Rows from expert 6 of block 7, named by matrix and row number. Rows with one number belong to one neuron. Each number is 500 + 50 x the weight over the matrix's rms, rounded and kept within 0 to 999. All counts start at 0. Numbers have three digits each.
# up: expert up (model.blocks.7.mlp.up, 16x48x192), inputs 144-191
# down: expert down (model.blocks.7.mlp.down, 16x192x48, transposed), outputs 144-191
up.14:519530485514525610428382445558536566548471466537411542490374481526472571493525395470462490416496455529569484463455518501437449456526528494459598
down.14:461551492551474473536495460512419573460550644544508440469409479494484453472480453431483473488497533420536426479528548525569494492480535500469426
up.15:480425524542473354537498462470543457504488494534524571441497475458378551550477495546449487464481524505447582450544380499513525560505460418462488
down.15:477457518530467509477541541496463473498500592463492524539510524515503524497563553528504450511505561461519447546401489482550527501456452456529471
up.16:532549432500386530528464504466569572454502527473551571394385397466444533493558419534464436498507502334508469582518440583504432461493517399508464
down.16:527533454471510418476378476470492395495497540472508456446573462469471465527498691553450566516564477462381528562546468471536546387413503613572508
up.17:602541602476526415568496509461516521512429334521468477489506483390473554468553472460528541492504453530410481507469503411492470481556544392453497
down.17:591505459560510461489471489549499493547511496515467492525489573465456550457571567492524560518454484459488516467435437486438407484583513447475460
up.18:489445436538603529447471439510417457401500302525446504551346480384480571424518509575534453409508538504517524451513471566518548453537523480479493
down.18:533475565502502540449493539514513496483556443485439436531509506506497473466432550605485588486443492533534535451476581528502584422429586501471414
up.19:539444404524503506524478556501469549486526412538450393529504484420494522468567418606439519556595477444468537441400521570398503525497471522470513
down.19:483512569564480569482511508493486497552460485476532517527484463513470485469480473446465533492541599499523459450540500489484456563477505482630444
up.20:565414510471575414597455547453526631428489468550522497531477489543429419408500432451507466511507497596454526497475519400513506437552584541449485
down.20:530408659509407527431564529552469423570547497524461599578409496553473488455405514565501505466474513517528549538543475380523494496534374448566483
up.21:501460512507544381502408461456496436464498578571508460566523458467505449484453510524496447520470503459496434482528504510479548491459387556527493
down.21:501408506496490473632434514509560474526500509478521389451459488490560537484424473489492466478470575523473576467593515533513497564484484498511535
up.22:506460542514547520456486632493496539456471389461501443502542483576562527483460506490487517507517476453564492511462479517497578571536459436424374
down.22:471475543503520486497470537532526478445549420422510513427559383548420483443323514558536470477466440588421459515526456500573529444447512392525576
up.23:582445552544532487532466401406532575546510513449539506524531527581490385543456525543451561411531534459467520406550533481536476515422453513461488
down.23:484419426578524462531400519385511482518499462450443598547574548499521547490493463520496455517475513425514522583510556370558543516542528521415417
up.24:460642467503560474487413456445475546454442382516586549465546468523495492521498371437462532501482500453446547518459541401478444526525417527478565
down.24:465566533505478503488498526484465573526472437509493516514518514452490482530533612503467612515423452462484474404542468547623495475506473596578493
up.25:479378529467595461476413451558519521521505521481541525476561522519507529522455484541444463458572538444478499412568471412473505433452524573333553
down.25:410645460526509443564440456559485474557519511491434434453471504468475483599458510465509556476389552594479553518526522527564563555504495487477468
up.26:495481469462512625523497451482450569417478444474504488569457477474532482451553509625475512583570506505476491519521510483439508485601492483358544
down.26:427509549450407531517495500523459397560506495478404465585431520488456480511512454487487511469518486453442496446479558525486453483538482530472482
up.27:514469523485526610495518445573539550446475466483400479480414514527547449532502506508543545469608446434490500439379501525450447531464430503506550
down.27:487533463472552536521492523510500512611533518562526587479579499502575489502533497521517524524508526490507433435563545531522468555482485449454473
up.28:454476510514577434506537443454505537429430530443458468452494469544532459410482446516511486523506563548519400450487493457541483428515517539540508
down.28:519568519522525467538496486508492490436511556532530519464564549468531490490429498501472515539493438443539475551501480475649486489444563508514476
up.29:420438450589533352435493477489558528483639493512530460525504520560431428450468527529430467537552438584496517554469506507580525448483620432491466
down.29:539474430573567490542520531469598548534560515529524580593488387581458429539408511606402639416492546373491588491596490390519497403478551505457483
up.30:543474573513498533525463469498470477445490531488414529413474527519578524591532500453549518541458514527454508415522532433542400369400463544414522
down.30:592477521489575503488527514460426540454401625535511464483502459579485466513433556491515465482474509472427528448574569500452489532475421497615555
up.31:526503475551502500489436613495457522451415517549558424501506565551547428574507501465549559479402525545490563435439459548497473509433454590501466
down.31:552466483500581516498422521507476541487521408540551463524434483499500531617432562492507504440504532464576479425452603509462393534478489443575386
up.32:546551489481638371509491477604475436522631389493462467537547523443545508512396477366446443586407478532512401587460451436467515331483419544405485
down.32:500527549512558430489440504528486509427497500502544467507466625503441533574411568529570513425503451632535428513537453438430498424493507521391461
up.33:541484502539525469521501468518497606517569453485534474563390425554487554371535441566498480529598503567477507469478568491591419437465371556517485
down.33:494483563493475563609490517474527549430442498432575578528463424473450460444498502471472579506428477526597441515576513499600516506469533510518540
up.34:545579468568515495412509481428494471517554476482534535464477486501459479464518564540478525505493528551487505520489458543461478495383504476509590
down.34:469471519450501498474488526494469505535509502452436487568482559545465544507439419521529477532499477502540438543479477562503521448461516514484508
up.35:479482574522547518507465502388511531505485480498458592486536516503459464509473454486415421580495411476511572582473491522467513490518469454505528
down.35:348487421509482474495485490455524607526461497477461554379440451550467497522614432540545423555510508476482518545482556558466489533552518548513483
up.36:452482498560496472467500411468449531547472470448527569530507475595600483479441499509445552510474504470493486477543524529464485481551461533421556
down.36:533541483489506495471484493512491506483508424408436488640489469569509508482546504467440490477457544558418496470435445502492497447551523495534551
up.37:507471518409489456527540540500532427471551401460560488536476533451510347449512581408530496549474498559389456462500518552525440492471578482443420
down.37:549468546482527529503468503499543527547480465445588499510433568504476560494445477512599493534445541512407477497454590507448560478546594507627505
up.38:514373525401533578444465559482430504458542383477528482537472509478547512475375487404493534480526541538540501472468502512468459531528523500487459
down.38:419494570534593563533445508422503465433559454482550450495523544539464460472544507495490488520455496453392507489475528601527495547488551539481616
up.39:437507550499501506531442548486481370472521590440473523564563513428464500420482430554501469399437443466533461518476482490541506453536508489534407
down.39:491521529496544515534441489444441451372484597424547469512539463495548469482343486493593523505451561506421459445465490557506564480455486472556453
up.40:481477595525476431498542542406470466508480651436533476416621475513526486478578533574499455519368565430521432389504542524570572515560482538547494
down.40:427448584514454483552549441489452531548561453427554482475532542532570557523518418533562513525484461498543529499509441547601470463577464510608526
up.41:399417537562555541553499514478532493462439538348442523501438459529527475512514444438399491491506553558456505484488467576532488395413452591539550
down.41:493525506523540482550519537534467465461458582455516510513396458455517504411555436402485489460600499564443504486571494466476495522519386443393444
up.42:495448493533513501429516524461515424443422451495497469564449534473452442540530557488541480510503474485441543446479482545544484504514498470528488
down.42:522510494555517482521510562477519528462450459453558495544446483510486457502378467473590526424525599569480484509558544448478446526520583468509459
up.43:558474534470516530510457546542542557518367473508490502567509591496542472531439487488486477523449569539585495603529505446562503428452424418526474
down.43:498522508486516493485528499541488412468494507583509540446472463508512562454441514521576421558461572659469554519517496562563600400503477475509466
up.44:589508488460452534503513467500472488546513467496505580491472409418463426432567466514483443498496497358509483481470532468644565572530554547523391
down.44:519495511487442520479465500411525497505508447503519493407538488454515541513511565521494467433505478429510548481480507450507589395558544539566483
up.45:441479578511530572499469533481472573463542390449438424497507514579530482451395510501477552454479513490488448522446541457493415500480532543489525
down.45:492517481547523470458476513469489427509506476458600537444521519567483439463498430514505474472406518420462603575475486517552628487435399460484489
up.46:500484555576482483429441518492494523515528391541535449515483469524545498526512501492470490415554547484495476470444452537485506526481491505576470
down.46:472537486499525462511466531497445504548458438614484456505466568470440548463363492438494533500491553569469472511518470478401511499456457422541456
up.47:532495448455480525544483507535537523514383420524471455512441484471482485484433455543483536507615483446528507547537527484545628474561495538443438
down.47:486536457486580499499419512400532436441445421561564524575560402469394494519523515493563394525505560503494435477465407458451474499489584508433517